{"train_examples": 78125, "gain_aug_db": 10, "moe_every": 1, "subsampling": 1, "layers": 12, "loss": "cross_entropy", "residual_init": "none", "beta2": 0.95, "lr": 0.0028, "epochs": 13.4}
Rows from block 6 of a small sound classifier, named by matrix and row number. Rows with one number within an expert belong to one neuron, the router's apart. Each number is 128 + 24 x the weight over its row's rms, rounded and kept within 0 to 255. All counts start at 0. Numbers have three digits each. After the name is the row's rms in percent of the matrix's.
Before each expert's rows are labels from the 100 clips, of 14976, where the router gives the expert most weight on average: "responds to" is what is common among them. Only what is clearly more common there than usual is listed. The data: simulated modem signals in the audio band.
# router: router (model.blocks.6.mlp.router.weight, 8x192, trained with AdamW), inputs 96-191
# up: expert up (model.blocks.6.mlp.up, 8x96x192), inputs 96-191
# down: expert down (model.blocks.6.mlp.down, 8x192x96, transposed), outputs 96-191

# expert 7
responds to: carrier: 2.5 to 3.5 kHz
router.7 085:133114129118124143129107161136118101075135115150140094125118132068114156143105140140102130154130136137126095108180135148087132180145162107136137103108139129156155141167114146111134121094159168130178177179168165172154142131075105145155101123117095152187136158155112110192113155144125134149
up.0 092:155142135173134124142130121159118172140152139146098135112149134129146142097142151109125119122143103097095145142108093128138110122145129151110170115108099123153140181116166138112150132101086116103135102129122134162098101102066108148106132096137121117106147128103159106182103151053094105103
down.0 090:115137125108137143140175151135153125084122129119145148128102127098130108122117088125128129170088152144140170121127123156103127168141130092156096162113146120166146131155123201137116109133077108124162134131141104136139136133162133092126151087145144192149140112154130122121150131153167099131
up.1 109:165137154117148118151179106137094141130063133133119161123119158138149163161141147177127164195121108126145131156098150144117123119122130124124123111096177135124127072070113146175137108148113151108103155110143094101119148115130125118106109140107168158132126159121130127155087145144176105129
down.1 105:138140108163126140135093110174127145147123176140119155135169122131137108131129115130130141154189116144127102141163129102113089111148139137114115168132100079136107155139156125102143109126105100160128110143092119115146121117083127146134166102142143129127177083108091134098144096141101126120
up.2 110:108092105121137128127155123152158130161116103104136106118109147106155160089120088208139096112128120132111106165183106129123151140159095147144124128086160145093149112108149147155132084144150125089137126108146150139104167162137159160082109083074127142161125107126118114103132127151111138090
down.2 093:109141098103118142111108105110121106111100089137119144131103088120125098093161133138157098142130124157111133122137113091110136136129158127166156140110112133095125175161153144133140124170127148152075166124154109100125097157127151152155145110168112175139131169126118133107091117157128147072
up.3 087:138165139098153121142178136104147082160098164123151152177106112147106180102126141139124138154172140170159135107125128153119105122169127099114133143123108094142138144176155086141103117118154145129120111160127114124162149151144146139092090111114151127155127151115180152128137110140155113054
down.3 084:124124090094155133165124108193098104125161140127094125117157168121140114143116131100111133143105113136113134106113138104161130148120125134143161113090211096120124137131150136124134120136145126148164143081099168118143122153128135128127164177063143145146118107150138091140114146155143156123
up.4 088:119113122136116115176150127141165118106102170160110128077158114143100115098124101136130131158087085081136091150125141143129141131114114117165115103121106162103067129135126158127127101146125113109103107152144117135141133142089125119154140112130126128118131127098162145173106124097155111132
down.4 110:108162163114166167120131115158156146149158125142168132146116150164123118116148137140134141166106083117117078137124106110104071127137156154085104144125149138188141114128118113138151162107114124112153127116139137105134082132124089115114128123117125093146115128133132102123107109132157134138
up.5 115:136136138101178118137165107120137135128111132132087150164093145151105134142148115095114148079132157106122157127105162090138162108102102199140159127103127145147107122120132133124178108136135142113145103158154121159155102085140106139148131140097145080135100097111144135151144110092131100168
down.5 116:134108145075137121153111104131087146121166085148164112130107119106160097126128148110139101130133127143141092153121138181144146167107111114131125094116137135111119130170088162138118158164109122158078135101089156103095134106112113134106176126149122095147156155153080147130097154131142112138
up.6 114:172141125141140110116132178128159112148144129111115176125086147118113184146130120151142135100143108166108145111150113106137133131132123121092114149171129060130117154165148131154111125097134111161132096141123107117140111184117121132136122117115131131129138103131157162135136162150131167136
down.6 102:086130152092135115153125102116111104123142084142156133132167168155151127116164130142111138156101118129107148124100112107113081096112165109151158122126072138142122115099164113100135148122121180110144134127153098104150180196087146138149111143122157145137165166115142115149140063116129123133

# expert 0
responds to: OFDM; 800 baud
router.0 084:149132130127127129161129125151160145076164121143138140102110107094143163160091142146100103117156123127131107098166151138093161131170166098160111134121118119152174153142135119101128103118102114135146131177170139151133168132084128133174091136126066155159121161153135078178118117135104108120
up.0 085:105136129154136128088115143152172086168158142118118093096090106150097107105110118125138161153171152131116149156124125082121129127103139137167139152140116117157137102112120118181131181165134120108149104118125119130163152157136121142117110146138131125109176164167082109114091123121109123157
down.0 095:121140115149131125163145134133114151141111143160089159160146126108090127121154122121108145173113097149125132125120181116119139108134172130122118131170100128118161127144093153079118101130094118119148147126135165087139109142115132166130117113145149123088090116113112146180158148160125147077
up.1 097:114140092121150124180117106132171131125119098144129128105143101137124138137130108096097136120123109114127136088097114130116104144135138127111150146148124123086125140101146128134149138134119113149123106134155099086170175104074120140126084158203093122192097119130125146147131132099146119170
down.1 100:108169158125085133099086118146164101095099150099078172176125166117127106093080106151111117134091129134113140122118128099167115088124135156111114108119109142095106096158122133138128122140137159089148139119137093135120100099163125136112136142136154125167082126153154133119151084087093132137
up.2 073:166169135130128118135134145151145109160123153146152149160132151160124063085159083109138118168112152118148126102121141125128127142108164138116100171111142173130112163111104171114107111113097135096133111117095131129094138114121122128108127074137142113137112109176103116136112121126165118143
down.2 072:114115130078104100135123124075122171105124106128130154149164105123155141151071147143132128123139121131102151116120143113149116119132134154077122185170155142123105124124124157137151101130143115168085087175127094097098118110104093105192141115143133092116121153138186182131108115155124134127
up.3 103:180106142142143113136144104140134108097135120118095164129154094151138161122102115088124104114120148121153156094129113079116103119134174107123113160134131126121129082112097126170139119163133129115127152107099112103121148079127145131094117168121068136104113134159137125119125130148137134081
down.3 110:139124131106116168113130112121089152140102112070138105113091126103113077108115133150187107171101105159104133165138131129193131146120139105154122112105115161138184144148138143121150140091105085157121110144141114123160113103115148123101103101122155119125106140110120091146172147119156130151
up.4 098:097133164165125128107187120115130087146109172152102113148092151141129114119112150128154133148126132123149099134108124105100101106085095132142143124127183147160107115130114194196104120141147135105146130111128114149134119087112126129114136122141169128083127143146103095114166093118138144112
down.4 093:146130144155111169161116161137112120129101134074159143088142108120112122099117116123144113103112169120123106140113106115102187185157158150131163150160144111123172104149086110151153129165124140077171141100130118148144104157145152143087125121152146138114128152137133132118112146160071090089
up.5 082:135167152126169105153145129090129116139158111166116121154151120152092145101156128144162107184167122100137166134107093094142139140090125140136150140139105120149128123142097129125139126075096126164139154110086115113127076128135131113154157119136118112118101162115153128118155108186109095119
down.5 077:100121143077114126127122146129147130114093127133143125108102149149119127084122124114093106137119124102152124129122076120089124086169125136099161135159138097116134152120136125115171139121109139119159104108124109151071152158135164125122162143131099122136130107154126145104136141132158161112
up.6 085:107112137118148079110119130115107102118081068128147102167125137107150175137178089158208166134118132116093159193136133128158165138136127126153092129137171108137097131138162117159157126103126157138124150118151140148118141137111157139152135134149149123130104114092120127135121131099121134163
down.6 092:135139117130109128130126116113133140160124131115124123069115203140104088136130153123152088100102111159147107095140102133118127125111122087086098107146118166132154109119119141136127094152126141092119119141120128130025137143162107094125120125113103117117077178162147143118128114100128121153

# expert 1
responds to: carrier: 2.5 to 3.5 kHz; burst; 400 baud
router.1 087:138129106140119157166103155099142082109164109119145075112125120095115159171081141133146155139123092153129109109169145139101154155142161126098118143149096124162171125149114127099146129123121152159153166154122162131160169165090145168154129117128113125143166165165098138156101171162122132146
up.0 103:142131088112175101128154156138137124092162088092113165104128081144172124118128146146175140134129117171132165127096097094126143135139139103118140124150084119081105131169145105129125155146120133123162135140133130138126103127142139137153144124123094158113117145096142139086067098119108110119
down.0 116:133144146150112106125117093119056143177121113130126078130161165109119141099127102159127155149105166104132118129079148136114160094138129128149117168148104141099111117090146099086110104082157152143120086112142118116147080171134133145108147155107115131137108105106109113135161108120140143090
up.1 068:171114144121123085132141131189098162113158154133116148106140128159145152076136112166140142122114167118151197152122130109164103139136154160117116120105142085087129111157175161146173102161151141111101123130141106095116103105102090122128098120120095157085109134086124109134085116149146122136
down.1 077:147133145163137103117153137132077125174148113077141165124112124047111138160087129096088167139078112167123147105114163187148125102125114117137172082067122150118114135146133149163121115179084143136118099127108144137129164176107154155132124149135142099143106121116114123138098122112140152124
up.2 094:123111103108098165174144122150098135133132102122134085105120062153155139072188138177126132155135110122128125163151150130102115128151123102123160119123144124131129137120134145158151135159132123165128091145141098085128134114193153112121108125137129117095144116131160119097131123126168146094
down.2 084:133135114148132061077095111126127171080133148151105160131138128142113093131128103138102162120110082162103106101122147137102132129164103121139144128150124131085141149127137097161125141097090130148102119099110140129170079103127136105095158130154117137130109148106118122102122126166120126129
up.3 106:128084170112128089128139151178120188145111135142088103147146126123139139093114089104152129113116136152118072107170093113138122120104168096146145130122120121101135118148135143113090166130144120139171109132123127099121152128138160129089099109143113167158103105117129143157101082168115135129
down.3 149:133160164159113174116135092124120113108120098160138124148116166174150150098127136134094145139136120135168123143149121151106145149144107130158094137115131149135167122126087142128093122147136131106120159132057130129128078133145091109122109101126142110109103143143105085103125114126115125086
up.4 088:091117122154147077110094125162104130143145155140135156124125131151120160134156110123146141155146166127137120130121149138145120074126190127154132108111127112109122160106102107134113141142146125140128139135120097113130154084118147157157120142121114156112153090050110115133151126127077151120
down.4 094:096128124125136128122126100099120141113132140115131099143126164116156116163124121121163133145132133157124033114120135130110117159146103162119109128157111144181094130144150082130145134096120110154132139123118081117094104129096095101133112151102115140149134135138171121086134097106200102112
up.5 093:160152113084081145133143147151139122123087094142119100080110144098129166130131079170132130143168148060172098138141144119156110114127166140197083131083127122116126135101129105166136129094124090116151104141141161117116101148135137143123134111121131132121139166107127158109103124110097107129
down.5 089:108095143160114120119102159157137156109176146103161181148145113135111124098146124123120129138078112146088124120135120136089101088119129095164155156167144125143126096130153137111089099139116129156108118152131092145123102134171135157156101114125111161144091122133135093124139134109156147126
up.6 106:090165139145100130123084144139133143146121116099076131117124133094117094121083095138111117145128166133154137145133150112149108123149122141138139108171107150082136117159137145093101183073140130140121131134106123099131107113167141122126140126104214129127125147146123083112158106145149113073
down.6 104:170108108150153144119117160152114131132137110137150143103086111134124097119107145120148194145142122116122118126143147123131150080163182117123164135112133115118100187116109129165144115129107114114135147170159124144102142132122136155148104117102130114207099128098175183157126144123127118135

# expert 3
responds to: carrier: 1.5 to 2.5 kHz; 50 baud
router.3 091:107136141117081126118135133107127108137155101181110122117115127113117112103080097140081100170181139126125117099137120147090151129148142157131120131132100101144160161165090102122123116109093133132133117175131158139120122129104117116132105116106054132135104140120088089112138150119109125157
up.0 143:127136093113098142144133105110151123119074103143131114116144119071123119165111153115098132089185118120131090105120120101151126112127131195114133131128114160160134167150155138080181104152127091174148100127134142126106140094109129151145122090151128123137115130103095145096154104129157161157
down.0 129:111197130134129110124174144139133112117177123139141106126143096179182141079111162187118149169119120156143122131166117127119155121117123147100174153077107132154131110154144126143106161132112138149122120121153117074102114140137140138108130157159134126168168114115136097110123168125090129098
up.1 105:151136133111109125162137159111116152088143129148147154158173086098153134147132185137145198127118081143102107114098150174148128116149085133135144157128115133132171140126135166165113103134148079155123133140117125151112115126141175119134174117119146157152134085090145151139126120161120098134
down.1 104:154108174132096115162162118167200110130117153103126098144154102134145119120117164141152149160118111106133120088099075107128113107168136132140155150082119085113150115123102116114168101137173173129126142144117135132114094091104142157101177143099172151126167126079100173109150123155120097107
up.2 106:151150131103146139138130125125138182133130077138132124155163101123136128096173131146129112136127116146118116145123123141141132156155146120107112107185090122092141136138067101118150151110149151139164126075124101096116167089152163166167134136121130158139079119108096098129115119128109152104
down.2 096:097123134114128095078146132102108076114170140156094126148108149141150079143122125118157153131112183064142123108091132111120159144161121123109111163133132110125118162118122184122139148127131111122137119128155150120133125138131093132131147140110124143127085087134155150103144164178149101085
up.3 078:122117148125145113147137140148128116108158145151128141134115101137146123126149177133126156083156134110131080202128138111157133115105126097130147158128110116089108102124118142147091118118130121152132104144095101135097137127124139150119091123142128126116151101162145118138173122078129099093
down.3 082:189119128113136111134137154084137125163095113146109134124124134126145120118161146121144112167102135147120145110146103153127115110154103077123121140186121116166124069130143135124142136145121115135205156146132138161098119093104133153092134119096114141155146116104143113123108116134135126101
up.4 083:148154120115132044179116106146121116145140154130112145127152177164133115124127157132120093174096095136154116111116126072126136131113168127117143158164128116165086123111158118158111120135147145112134119127141141135145113151128111141161129120122147122162102153135136114105115173151156135147
down.4 080:117115131125115147097144170112115108113099156117131131124096136097107131142135103119140129100107129138122172144140117154140068112151076133117101099109112143109107117145155147109148091088154091147110179155098121121140113162147155115131110135117134087116149081117088107144122102126090121121
up.5 097:152131143197123160142141156174131122152098144125158101114095118164145128130151126123082145097075135136146121093165174115122118184131124106110122114123142112096115110147101075082117151099125105130140101123136139078084106102108094103120133139097135112113098131122101137134141106088119136172
down.5 083:106175090132137095136132143095135097108152104136161144158096121146109114105111104106108105148111140085130140097168102126129119101150110083148074122128125107166116132106128153131172099119121135112113103147170127125170157145120144121130156112120142119116116135096125146153106156105140132143
up.6 072:119097190152134142173147140154108098093137166166148096164149111156115127073190116106163155114081118145094115103131130110121178158112170156085160112117137110131149132150129128138121126131150101114108122126101151114165139131121087143091143146087150159116095138125141099113131129128111102147
down.6 085:148138151093123139111134085159138113122173141094122136115137138159168086159151086162116106173089159114126116112138113059115125114114094123172075155121120124116095129124121157097109102119119119110107135155109096150149150098158134153143146107126128116147152194167131132158139144118153099098